config.toml
dataset = "simulated sounds of rotating machines with and without faults"
spec_augment = false
win_length = 400
targets = ["speed"]
label_smoothing = 0.05
init = "xavier_uniform"
optimizer = "cautious_adamw"
lr = 0.0023
beta2 = 0.999
lr_schedule = "wsd"
decay_fraction = 0.4
final_lr_fraction = 0
weight_decay = 0.08
Rows from block 11 of a small sound classifier, named by matrix and row number. Rows with one number belong to one channel. Each number is 50 + 15 x the weight over its row's rms, rounded and kept within 0 to 99. All counts start at 0. After the name is the row's rms in percent of the matrix's.
After each channel's rows are labels from the 100 clips, of 14976, where the channel reaches its highest value: "loudest band" is the band of the loudest frequency at the time of the peak; "responds to" is what is common among them. Only what is clearly more common there than usual is listed. The data: simulated sounds of rotating machines with and without faults. In brackets: how many of the 100.
# convs0: expand pointwise conv (model.blocks.11.convs.0.weight, 864x288x1), inputs 144-287
# convs2: project pointwise conv (model.blocks.11.convs.2.weight, 288x864x1, transposed), outputs 144-287

convs0.140 050:50 50 77 46 50 50 50 51 41 50 50 61 50 50 51 50 50 50 49 57 97 44 52 52 21 51 50 61 51 51 50 19 51 51 49 50 50 54 51 49 67 50 46 62 30 51 54 97 49 97 50 50 50 50 51 48 42 66 50 50 38 50 47 66 50 48 40 51 51 19 57 51 46 50 50 50 51 65 63 50 50 97 50 56 57 48 50 67 50 47 50 56 54 50 45 80 00 50 50 76 70 77 50 50 64 51 50 50 45 39 59 50 67 50 50 50 50 49 50 65 50 50 64 25 50 50 51 44 56 49 53 50 50 92 00 44 98 50 50 45 54 50 70 50
convs2.140 020:50 51 58 27 44 51 49 47 41 52 48 84 49 49 49 52 50 44 50 44 22 65 47 70 00 49 46 47 29 52 48 42 50 50 52 50 77 50 40 51 50 50 49 44 58 50 47 49 53 50 51 47 51 49 49 50 41 52 39 50 47 50 63 56 48 50 53 50 46 47 48 50 49 52 52 52 49 54 59 51 49 14 51 49 47 56 56 52 51 60 51 49 48 50 59 19 39 48 50 55 99 99 50 50 99 50 49 54 49 27 61 46 45 47 71 51 50 63 56 43 45 49 41 48 50 50 48 51 63 51 52 51 48 99 65 53 99 49 49 55 55 50 32 48
loudest band: 1000 to 2000 Hz (71)
responds to: conveyor (98); speed: slow (66); reverberation (64); text has "room" (63)

convs0.153 057:50 48 74 45 46 53 51 50 53 51 51 47 50 54 39 41 51 48 51 33 64 41 50 58 30 50 51 65 51 85 47 30 43 47 54 49 42 51 34 53 76 59 21 30 24 49 50 46 43 99 51 53 51 54 71 51 39 78 43 50 28 50 49 49 50 25 53 49 49 00 72 38 43 48 50 37 46 74 76 49 50 64 52 49 47 54 48 99 30 51 50 66 59 51 50 60 45 52 73 63 51 61 50 80 48 39 51 51 24 53 57 52 85 49 45 50 41 55 52 33 48 54 53 65 54 50 26 53 44 47 53 52 42 50 00 50 49 52 50 52 53 48 70 49
convs2.153 027:50 50 11 50 58 50 49 51 50 50 50 66 50 51 50 21 49 61 49 92 49 49 49 51 57 58 50 51 19 50 50 77 54 52 49 50 49 51 79 48 51 50 51 88 45 49 50 46 45 47 50 56 49 51 53 50 86 45 77 50 47 48 00 49 50 50 48 51 49 99 51 50 50 51 39 49 52 11 15 50 50 49 51 51 52 42 29 46 31 45 48 51 48 49 41 50 30 51 56 46 53 71 50 51 54 50 50 31 50 37 14 50 00 52 47 50 50 46 48 99 43 50 67 52 50 27 48 49 54 49 50 42 48 80 62 43 87 49 52 49 36 50 18 48
loudest band: 250 to 500 Hz (32)
responds to: conveyor (100); speed: slow (81); text has "room" (69); text has "reverberant" (69)

convs0.394 126:44 47 94 49 47 59 50 50 49 52 51 52 50 54 46 48 52 41 52 36 57 46 50 50 01 49 51 60 46 68 49 10 45 51 56 47 37 49 31 51 54 48 30 35 44 24 51 50 52 64 51 53 51 47 55 49 19 75 15 48 44 57 90 52 47 42 61 51 43 10 58 48 44 51 47 42 49 96 99 54 52 61 44 43 51 48 42 78 44 58 50 75 51 49 53 49 40 52 58 57 80 72 45 54 72 41 51 51 17 31 86 53 92 33 40 46 43 53 63 32 49 55 57 54 50 51 42 46 52 47 57 49 46 60 34 50 57 51 52 49 53 50 72 50
convs2.394 096:50 49 34 23 53 49 50 49 46 52 50 50 50 53 51 33 50 53 49 52 51 46 50 41 67 52 52 50 44 49 50 57 51 50 48 48 41 50 52 48 49 50 49 52 47 49 51 45 69 49 49 54 50 50 52 50 63 49 62 50 51 49 30 43 50 50 46 50 44 67 50 49 50 49 44 46 49 35 43 50 50 50 50 50 50 48 41 49 50 47 50 50 51 49 47 53 27 52 50 49 27 30 50 49 36 50 53 47 50 65 36 51 36 51 44 51 50 46 47 52 44 53 55 45 51 47 51 51 51 50 50 48 50 78 51 49 77 50 50 50 45 50 37 48
loudest band: 250 to 500 Hz (28)
responds to: conveyor (100); speed: slow (69); text has "room" (66); text has "reverberant" (66)

convs0.163 215:23 58 78 49 46 68 40 41 59 46 50 55 52 44 42 46 51 37 38 45 84 40 50 49 49 51 34 59 68 70 56 15 34 50 70 62 36 50 46 65 53 58 29 45 31 51 43 46 32 83 47 45 41 48 52 43 19 68 21 53 46 63 99 62 30 46 58 49 60 09 70 43 44 62 62 52 49 89 86 50 66 83 57 50 63 62 77 71 37 54 49 67 63 50 48 76 68 42 65 63 51 51 45 63 51 39 42 74 16 47 71 39 92 42 41 54 47 61 66 45 61 39 47 54 52 72 36 43 54 50 67 54 34 32 04 43 34 36 51 37 72 44 71 45
convs2.163 161:47 44 47 32 43 25 69 53 31 58 64 70 50 51 73 45 50 52 73 70 31 65 57 63 61 57 68 37 20 30 48 65 70 51 31 35 47 62 70 37 51 30 67 68 53 57 66 43 49 31 46 49 73 37 52 68 59 41 57 44 50 44 56 66 66 57 35 50 47 62 30 62 61 30 35 69 46 42 22 43 45 35 51 58 52 46 45 22 71 30 49 33 55 51 43 51 27 19 39 49 44 50 50 27 48 68 65 28 68 50 45 62 25 53 46 52 70 47 30 68 36 60 63 39 41 28 73 54 50 43 30 58 68 75 83 45 76 70 48 59 35 74 41 43
loudest band: 250 to 500 Hz (30)
responds to: speed: slow (92); conveyor (86); text has "room" (61); text has "reverberant" (61)

convs0.441 036:47 50 48 43 50 49 49 50 43 50 46 60 49 51 51 50 49 50 50 74 56 49 49 48 99 50 45 50 47 54 52 50 48 52 53 51 48 49 60 51 51 49 50 99 47 51 49 49 59 59 51 50 50 47 48 50 51 55 50 50 49 48 42 61 50 50 28 51 53 49 50 50 50 52 55 48 46 50 51 51 52 55 49 49 51 48 52 53 48 50 50 50 49 50 48 53 44 50 54 52 26 00 48 50 44 46 46 53 47 51 49 50 51 50 49 56 49 49 51 89 53 49 50 39 50 53 49 47 53 42 52 49 50 55 31 48 58 47 50 47 51 50 49 49
convs2.441 018:50 50 65 00 50 50 50 50 50 50 50 50 50 50 50 50 50 50 50 38 47 50 50 50 00 50 50 50 50 50 50 50 50 50 50 50 51 50 33 50 50 50 50 35 50 50 50 76 53 50 50 50 50 50 50 50 44 50 49 50 50 50 83 50 50 50 52 50 50 42 50 50 50 50 50 50 48 54 50 50 50 47 50 50 49 50 50 51 50 51 50 50 50 50 50 50 50 50 50 50 99 99 50 50 89 50 50 50 50 30 59 50 67 50 51 49 50 50 50 31 50 50 50 50 50 50 50 50 64 50 50 50 50 50 50 50 43 50 50 50 50 50 60 52
loudest band: 1000 to 2000 Hz (55)
responds to: conveyor (79)

convs0.266 102:34 53 96 51 47 57 43 53 47 49 44 53 53 48 46 55 49 50 33 47 89 51 54 60 30 49 48 77 54 69 47 38 49 51 48 56 03 55 51 55 59 43 26 50 36 50 64 11 46 74 49 48 42 42 73 40 36 59 34 51 50 51 54 52 33 28 69 51 62 17 73 47 26 60 55 50 54 70 70 50 57 89 54 57 56 49 56 70 35 28 49 77 49 52 14 81 54 62 64 55 72 68 37 60 72 40 44 51 34 35 64 40 73 49 06 69 43 53 65 47 56 48 49 51 52 51 39 48 49 41 65 51 40 46 19 51 42 41 59 44 41 46 92 14
convs2.266 065:38 50 58 46 28 30 57 50 51 66 56 70 54 49 68 57 51 49 61 59 39 67 56 80 00 58 57 45 50 49 39 50 64 50 34 38 54 64 59 40 43 41 68 62 62 50 52 51 51 43 50 47 62 15 44 64 45 41 52 50 56 50 57 93 55 55 46 50 49 46 46 61 52 46 50 52 49 54 49 20 50 39 51 63 53 41 55 32 64 49 50 40 47 51 54 41 51 02 40 50 99 98 39 39 98 63 61 37 51 09 57 50 56 41 55 52 50 51 32 61 43 50 50 51 50 31 62 56 52 25 48 68 54 49 65 50 50 53 50 55 41 57 58 49
loudest band: 1000 to 2000 Hz (57)
responds to: speed: slow (60); fan (57); clipping (30); text has "clipped" (29)

convs0.0 095:43 47 47 28 49 50 56 59 74 56 50 54 47 54 56 49 58 50 50 22 99 35 56 68 34 62 51 57 63 50 29 45 56 43 42 50 53 63 23 50 89 55 50 23 17 47 64 54 56 93 56 59 50 52 74 50 50 82 50 47 24 50 46 49 50 43 81 40 42 49 58 52 44 43 50 41 45 50 55 52 54 99 56 55 50 45 41 90 50 49 50 53 70 48 50 91 69 53 50 51 62 70 50 50 60 54 51 45 45 47 50 50 54 49 53 46 51 48 51 24 49 55 74 91 48 50 51 49 77 40 49 61 50 37 12 42 25 55 48 50 35 49 48 53
convs2.0 039:51 50 50 52 55 48 49 46 50 50 49 51 49 55 51 45 67 53 49 86 51 49 50 35 75 53 49 50 46 51 51 51 40 41 50 50 08 49 90 50 52 49 36 96 44 51 50 39 42 51 50 57 49 50 51 18 52 49 53 49 46 45 36 49 49 39 16 42 52 58 50 35 51 57 50 47 52 42 48 50 49 52 51 50 51 40 50 48 51 47 49 66 49 49 39 57 24 50 65 47 26 16 50 75 36 51 50 52 50 65 47 50 44 50 36 53 51 43 59 94 50 50 52 41 49 52 32 46 36 50 50 35 51 73 49 49 83 46 51 38 49 37 53 43
loudest band: 250 to 500 Hz (26)
responds to: conveyor (100); reverberation (72); text has "room" (72); text has "reverberant" (72)

convs0.375 023:46 51 78 00 46 51 49 47 46 49 48 52 55 47 52 55 54 49 46 47 51 56 55 50 46 47 49 56 54 50 53 55 50 47 51 51 05 49 50 49 39 42 49 47 53 55 52 19 45 44 45 46 49 41 48 46 43 45 48 53 64 52 55 62 47 47 52 47 52 45 55 49 43 51 52 53 51 52 50 43 52 52 49 52 55 50 61 46 49 41 48 57 45 56 37 56 61 45 51 52 53 51 43 49 52 50 48 52 53 50 53 44 51 50 18 69 49 51 50 45 54 44 24 61 53 51 51 48 48 50 53 53 51 38 52 52 40 47 54 46 51 50 77 30
convs2.375 012:50 50 63 99 50 50 50 50 52 50 50 37 50 50 50 50 48 50 49 60 51 50 50 50 57 50 50 52 58 50 50 47 49 51 49 51 49 50 70 50 50 50 49 60 49 50 50 49 43 51 50 50 50 50 51 32 49 50 49 50 50 50 99 49 50 50 48 51 50 43 52 50 49 50 67 50 54 54 53 50 50 51 49 51 50 50 51 50 50 49 50 51 50 50 50 51 79 51 50 50 42 10 50 50 46 50 45 50 50 52 52 49 56 50 49 50 50 50 56 68 51 50 49 50 51 59 49 50 28 50 50 50 50 12 48 50 00 49 51 43 50 50 50 49
loudest band: 500 to 1000 Hz (32)
responds to: text has "speed" (86); speed: medium (84); imbalance (35); gearbox (30)

convs0.261 075:51 50 58 51 45 49 51 50 24 50 52 50 49 47 68 62 54 50 52 99 47 52 54 50 63 49 50 46 48 44 51 48 54 42 48 48 52 50 99 49 49 50 54 99 61 50 53 50 50 42 51 44 52 51 02 54 48 49 49 50 50 54 57 57 52 53 09 45 49 44 40 51 53 49 49 55 53 55 53 45 49 46 51 49 46 56 54 49 57 51 53 45 49 52 52 47 43 45 46 50 37 22 51 45 41 74 52 49 54 57 53 51 55 51 52 49 71 53 49 99 48 46 49 11 49 49 59 54 12 51 48 56 55 59 57 52 71 52 39 55 50 52 53 52
convs2.261 037:49 54 51 38 50 50 45 50 55 50 48 50 50 50 50 47 48 50 49 52 33 55 50 45 42 50 45 47 54 50 55 47 49 52 56 53 68 50 62 50 37 52 51 61 63 51 50 77 51 40 50 47 49 49 47 50 45 44 48 51 55 53 44 52 49 51 48 53 54 67 48 50 54 56 57 50 49 47 50 51 50 31 51 51 52 50 55 45 50 59 54 48 34 49 49 23 80 49 50 50 60 61 50 50 57 50 46 54 49 43 55 49 49 50 62 47 50 50 52 50 55 45 40 52 49 54 50 50 77 53 58 52 50 27 63 53 07 45 50 48 58 50 45 59
loudest band: 500 to 1000 Hz (28)
responds to: state: faulty (84); speed: slow (77); grinding (38); imbalance (31)